A small audio embedding model, trained from scratch: activation relu6, held-out accuracy 86%.
Rows from block 5, named by matrix and row number. Rows with one number belong to one channel. Each number is 50 + 10 x the weight over its row's rms, rounded and kept within 0 to 99. All counts start at 0. After the name is the row's rms in percent of the matrix's.
# convs0: expand pointwise conv (model.blocks.5.convs.0.weight, 768x192x1), inputs 0-95
# convs1: depthwise width-3 conv (model.blocks.5.convs.1.weight, 768x1x3, trained with AdamW), a 3 kernel
# convs2: project pointwise conv (model.blocks.5.convs.2.weight, 192x768x1, transposed), outputs 0-95
convs0.41 099:33 48 49 30 45 55 48 48 41 58 31 51 34 47 58 45 45 61 44 40 53 41 27 36 53 56 55 48 55 34 53 57 60 64 33 46 55 52 52 36 52 35 36 56 45 47 57 67 58 60 50 55 48 56 38 50 60 61 50 26 46 47 62 57 18 45 43 52 64 44 57 49 44 43 43 49 50 54 36 40 51 27 36 66 52 48 58 51 59 52 58 40 61 54 66 72
convs0.42 045:56 47 27 65 50 47 45 53 37 57 52 41 39 59 38 59 45 38 56 46 49 37 43 52 54 49 45 64 38 55 63 44 56 50 46 56 44 42 50 48 45 52 34 54 63 54 73 50 46 61 58 64 52 50 47 47 48 67 65 58 46 58 48 42 54 43 43 61 45 43 45 55 36 52 31 30 69 44 35 70 61 48 44 34 50 62 47 55 60 39 34 46 47 57 33 31
convs0.43 086:57 69 33 50 35 39 62 48 46 43 45 66 41 48 55 37 49 32 41 49 40 57 41 61 62 44 61 54 51 36 56 50 51 42 48 51 43 46 49 34 39 49 64 49 51 58 51 62 59 35 42 48 37 55 47 55 44 63 54 51 41 39 52 34 47 60 43 48 41 53 53 59 36 54 27 61 42 46 55 64 46 45 41 51 52 56 66 45 40 57 54 65 56 73 55 42
convs0.44 076:41 37 58 51 47 48 61 64 58 58 61 52 28 50 49 69 46 60 33 47 62 37 62 48 57 39 52 37 48 59 63 39 48 54 60 60 43 55 52 52 54 48 44 61 56 39 43 31 40 47 34 44 72 43 61 43 40 46 40 46 62 52 42 50 49 44 59 51 51 61 50 51 36 48 48 41 55 43 82 67 48 32 56 60 41 61 60 49 49 51 56 32 33 63 57 54
convs0.45 080:71 54 64 46 50 42 49 42 53 34 60 52 47 42 41 61 66 57 56 47 37 35 53 47 40 61 47 53 41 77 65 38 48 56 54 50 63 48 51 47 63 66 63 41 51 47 36 36 39 46 62 50 69 46 60 57 35 54 50 43 66 41 31 43 54 54 44 58 52 59 53 61 64 63 33 48 65 46 59 59 52 46 63 43 69 46 40 40 56 59 49 66 41 48 41 61
convs0.46 088:47 50 42 58 73 61 63 43 52 44 44 33 45 56 49 47 46 47 46 58 52 50 57 45 41 63 65 41 49 60 37 48 56 48 60 53 40 54 46 43 39 40 44 55 38 54 52 43 59 57 43 64 67 71 65 58 49 45 54 37 72 54 41 40 30 43 51 29 53 56 63 44 45 49 50 62 62 43 45 59 53 33 63 48 34 59 31 52 50 68 45 38 44 23 44 54
convs0.47 087:62 42 62 46 48 57 34 53 56 46 53 41 44 65 43 49 32 40 48 65 33 58 41 34 57 63 49 45 46 59 69 64 66 49 48 49 63 56 41 55 38 58 61 32 63 41 61 44 46 55 40 37 49 41 41 46 40 48 41 37 48 50 37 65 62 44 57 41 48 71 43 57 53 31 46 52 40 45 48 33 32 31 57 51 53 63 44 53 46 42 65 31 53 66 43 59
convs0.48 089:56 48 28 50 59 37 52 50 37 54 51 40 55 39 53 57 29 43 55 43 43 46 47 41 63 64 61 48 47 62 56 47 53 49 45 59 36 35 53 53 50 64 61 32 59 52 54 52 46 33 59 69 58 52 32 42 59 34 48 31 43 53 57 55 30 41 52 44 49 51 62 54 53 38 27 61 46 50 38 31 48 61 50 42 45 54 64 53 50 28 39 47 51 57 64 35
convs0.49 086:60 45 50 60 60 55 44 65 50 43 32 37 48 63 50 58 60 48 74 63 59 44 35 43 45 53 39 70 53 42 70 32 49 59 65 55 56 27 53 54 54 53 57 43 37 75 40 52 36 46 52 71 53 63 47 44 44 38 37 51 38 67 50 63 54 63 52 36 56 46 49 50 43 48 54 55 70 55 50 40 56 62 45 50 53 44 28 52 42 54 68 60 52 57 65 68
convs0.50 097:42 44 37 58 53 53 61 56 40 41 57 57 44 46 41 62 51 62 68 49 33 50 63 38 55 39 51 46 64 56 65 47 53 59 52 53 42 59 29 43 34 45 36 45 49 40 47 53 53 40 39 46 48 57 53 49 44 37 65 54 56 46 48 58 39 53 48 66 41 45 46 53 49 25 50 67 47 51 39 51 48 62 52 39 76 59 56 48 42 55 48 54 63 57 54 52
convs0.51 089:50 53 29 30 50 63 53 49 59 28 51 36 42 56 42 49 62 42 70 62 65 55 30 47 60 63 41 58 55 43 36 36 45 43 63 32 53 70 49 46 39 53 46 46 56 71 55 64 50 50 31 55 61 38 47 53 67 49 33 39 38 60 54 55 34 69 39 48 30 39 47 40 57 52 55 62 61 71 59 28 35 41 44 45 48 40 39 54 64 36 50 55 41 48 48 47
convs0.52 114:43 35 37 52 66 54 54 33 48 62 55 40 45 37 55 51 58 40 40 35 56 44 42 37 47 58 52 50 50 47 61 54 38 48 39 53 48 46 35 44 60 47 54 59 64 51 46 34 52 46 34 33 55 26 43 58 64 45 49 49 49 42 42 40 52 54 35 56 51 49 36 76 57 64 75 47 35 46 60 49 51 32 55 48 45 40 44 56 62 54 52 49 49 61 57 56
convs0.53 138:60 71 61 52 28 58 46 64 25 39 35 55 63 46 67 34 52 45 40 52 46 64 40 43 67 52 42 42 52 73 65 37 75 60 54 32 61 43 40 26 52 51 42 37 46 68 57 38 39 58 46 46 43 48 69 66 33 45 55 52 55 54 62 50 56 66 54 47 49 42 63 51 48 63 58 51 61 50 57 44 48 63 49 36 53 49 51 50 51 48 47 52 55 38 50 55
convs0.54 120:50 49 68 56 63 53 74 52 54 43 68 44 62 51 43 56 54 36 52 53 38 37 53 52 43 45 37 44 41 57 57 59 49 58 68 52 56 43 27 46 47 50 28 68 42 38 50 58 52 49 51 45 56 41 37 53 50 48 52 55 66 46 49 36 55 43 48 70 62 56 55 55 42 64 54 42 59 50 41 44 47 56 47 39 42 31 51 44 40 39 63 55 65 36 58 60
convs0.55 072:51 55 51 40 45 39 59 62 52 22 64 52 38 52 48 28 56 41 29 50 71 57 50 64 40 44 50 74 40 55 64 37 49 31 43 55 45 56 40 68 49 60 46 55 53 47 14 49 40 48 55 60 41 46 44 62 43 46 54 63 49 55 48 62 64 71 34 38 59 46 54 57 46 51 28 65 52 59 54 48 58 38 53 56 57 55 71 50 40 60 53 43 52 42 45 36
convs0.56 099:57 53 41 47 34 15 52 27 38 39 42 56 31 57 53 73 47 62 51 49 62 42 61 50 49 46 56 36 41 48 46 41 41 41 41 50 56 42 56 53 59 65 61 64 37 55 49 48 58 59 44 53 60 53 45 70 50 51 47 66 48 47 46 50 36 52 50 37 62 50 59 49 44 29 47 47 53 30 50 57 39 44 55 45 51 40 41 64 80 57 35 59 43 38 62 54
convs1.41 131:50 49 67
convs1.42 070:35 49 41
convs1.43 109:47 43 35
convs1.44 071:35 42 52
convs1.45 150:33 50 52
convs1.46 125:49 33 48
convs1.47 076:43 40 38
convs1.48 084:45 52 33
convs1.49 189:51 52 33
convs1.50 084:43 53 35
convs1.51 110:51 46 33
convs1.52 072:62 46 38
convs1.53 065:65 54 43
convs1.54 125:33 52 48
convs1.55 088:49 39 36
convs1.56 078:62 58 60
convs2.41 105:66 45 48 44 56 60 55 45 51 60 57 52 50 33 31 53 24 36 53 60 47 48 39 54 39 39 74 54 54 45 50 50 52 62 42 71 31 52 45 54 60 52 46 58 40 51 60 43 43 56 42 59 57 52 72 29 38 69 50 58 42 49 50 64 32 40 51 36 52 52 58 58 54 49 68 50 57 47 53 47 40 53 52 57 38 50 56 45 42 51 39 60 25 44 46 62
convs2.42 042:50 57 49 44 61 47 70 46 65 59 55 46 47 46 49 66 64 55 59 39 47 68 41 42 44 46 45 56 56 64 34 43 41 35 61 34 51 57 61 71 41 49 53 28 55 43 43 41 45 47 46 40 53 39 37 51 38 56 65 46 35 54 63 64 37 49 63 42 49 73 52 57 46 55 43 41 48 37 39 39 55 61 35 39 49 61 43 50 45 50 66 53 61 44 42 38
convs2.43 088:40 42 43 50 39 62 37 46 51 57 55 52 48 45 63 64 65 45 51 50 33 47 31 53 49 46 38 53 47 49 46 33 49 45 49 50 46 71 51 67 36 46 38 50 76 52 48 33 59 35 54 50 52 59 35 61 41 42 60 47 55 45 48 56 30 53 64 55 54 50 42 55 62 60 44 37 48 44 53 47 51 53 43 53 42 63 81 63 65 48 39 36 42 61 50 37
convs2.44 073:73 43 53 40 49 57 58 59 66 36 49 40 51 59 43 56 43 39 65 48 48 51 53 45 48 49 38 49 55 60 47 58 55 48 34 28 42 48 45 44 51 56 37 54 29 45 62 52 55 36 55 38 50 46 39 54 70 44 55 30 41 48 58 50 52 49 43 65 35 62 42 44 59 59 43 62 52 42 72 61 54 49 55 46 47 51 78 45 51 56 38 35 47 59 38 45
convs2.45 095:49 58 54 40 60 61 51 37 37 54 64 47 37 41 40 42 56 43 45 43 62 46 56 51 34 64 54 47 58 49 55 61 49 48 43 56 55 57 45 52 42 46 73 52 62 56 48 38 44 47 41 61 46 23 78 32 40 62 62 46 32 36 52 56 43 57 47 29 34 59 46 35 48 61 58 54 67 40 48 27 44 54 58 42 51 37 57 54 47 38 44 36 51 54 34 50
convs2.46 099:66 37 56 73 61 76 59 66 69 48 51 55 63 51 30 41 39 50 54 37 58 54 37 42 63 41 35 39 31 70 46 54 31 52 78 52 51 38 54 46 50 60 64 51 71 55 58 47 62 46 61 46 46 60 64 47 45 50 46 52 57 42 69 60 64 65 58 45 55 37 37 38 41 67 49 61 54 67 49 50 43 51 53 44 43 47 57 53 54 52 43 52 50 52 48 51
convs2.47 099:36 54 51 37 51 37 44 46 52 40 42 54 64 53 64 53 57 37 56 66 40 46 56 49 56 66 42 50 34 58 49 28 25 54 40 30 50 62 26 68 70 60 52 40 41 51 56 39 42 46 50 39 37 51 33 64 63 24 36 49 45 44 57 54 68 52 41 40 65 51 43 60 26 46 52 49 48 51 46 64 65 58 41 60 55 50 48 60 42 34 51 36 56 56 36 36
convs2.48 093:54 37 63 69 43 53 52 63 38 46 50 23 55 44 43 47 62 46 39 61 52 43 57 52 62 43 47 29 58 51 49 35 53 43 42 47 47 24 51 80 61 51 59 41 67 38 50 53 70 57 51 61 55 52 58 57 65 61 52 43 55 53 52 52 57 51 44 49 48 57 34 50 60 42 67 71 58 39 43 59 53 53 50 66 57 28 58 48 52 45 42 55 59 50 41 47
convs2.49 105:30 63 46 55 46 69 58 57 47 40 67 53 50 57 47 54 51 54 57 62 46 49 31 47 51 72 47 52 49 35 65 52 52 55 69 47 35 47 54 69 62 65 44 40 33 52 56 41 59 39 55 44 50 55 57 73 35 42 53 53 59 44 45 54 45 58 63 57 65 44 58 54 56 40 56 59 52 50 56 75 55 46 31 40 45 59 41 46 48 49 51 56 53 57 64 52
convs2.50 106:57 57 40 38 41 47 42 56 38 51 57 57 44 46 34 43 50 50 45 37 58 72 38 57 64 36 35 42 45 63 67 38 50 41 53 57 63 41 48 49 65 62 59 52 62 70 51 49 67 44 67 46 46 58 49 69 50 52 42 70 59 69 51 37 41 58 62 56 39 48 54 66 35 56 62 60 59 58 43 56 57 58 45 54 59 35 30 50 72 43 48 58 52 58 65 57
convs2.51 096:57 35 64 39 57 57 49 42 52 40 52 53 55 67 35 54 54 62 60 40 42 34 52 43 38 51 40 54 25 37 57 27 46 44 46 40 52 47 68 46 47 54 57 32 42 48 52 53 39 46 49 56 34 66 45 62 69 40 68 47 58 45 33 46 43 51 58 67 52 44 57 44 37 45 62 59 28 60 36 66 64 46 62 23 57 62 37 57 70 46 52 42 52 47 41 42
convs2.52 106:59 49 44 51 69 51 43 54 50 46 72 47 44 64 54 51 44 50 45 54 52 56 27 52 58 48 41 54 31 51 76 55 45 56 47 67 66 51 46 48 31 69 38 59 51 48 66 40 61 44 63 27 60 68 56 38 52 57 48 52 41 54 54 50 51 57 47 45 50 28 41 41 43 52 47 36 42 54 60 38 57 63 65 46 68 53 63 36 50 39 64 39 57 46 45 42
convs2.53 121:61 47 63 58 48 77 41 37 45 49 65 51 55 48 45 53 55 60 29 59 47 56 56 31 52 44 32 54 48 33 55 49 51 77 56 32 56 57 51 56 47 45 34 61 57 53 50 48 47 43 61 49 44 57 49 73 63 44 52 47 54 40 50 46 65 44 53 38 58 49 66 30 54 53 34 51 52 47 46 73 61 53 40 34 72 59 44 51 54 43 41 42 46 45 50 56
convs2.54 113:27 49 57 58 38 60 58 29 58 60 58 41 37 52 36 56 49 51 47 49 68 54 40 51 50 42 32 59 49 41 41 54 70 68 29 40 47 62 58 46 51 60 62 50 49 40 62 52 66 69 44 62 42 43 54 50 44 49 52 42 43 50 52 35 59 65 50 32 38 32 52 47 76 58 69 50 33 39 41 46 69 52 52 47 46 65 56 40 40 47 39 57 55 48 41 46
convs2.55 057:50 28 50 49 42 31 48 51 38 45 54 56 66 33 53 45 48 34 38 64 30 40 60 30 52 54 68 57 52 53 66 32 48 68 49 67 43 53 29 61 50 41 45 30 51 50 45 53 42 50 52 58 58 49 55 58 58 59 40 34 57 51 54 76 47 58 46 58 53 42 38 55 36 43 50 52 58 65 43 63 47 61 54 52 48 50 69 35 47 44 54 39 54 64 71 65
convs2.56 112:61 61 41 60 33 53 59 53 53 52 50 28 38 69 61 76 41 68 51 54 52 52 54 68 56 48 61 56 58 66 44 55 49 49 50 60 45 52 50 42 45 51 57 54 47 61 50 47 73 63 48 55 58 57 52 67 38 45 67 62 56 66 43 81 36 46 63 58 63 43 46 49 38 56 36 43 32 53 36 60 33 64 40 43 52 54 49 48 47 62 53 56 37 64 46 48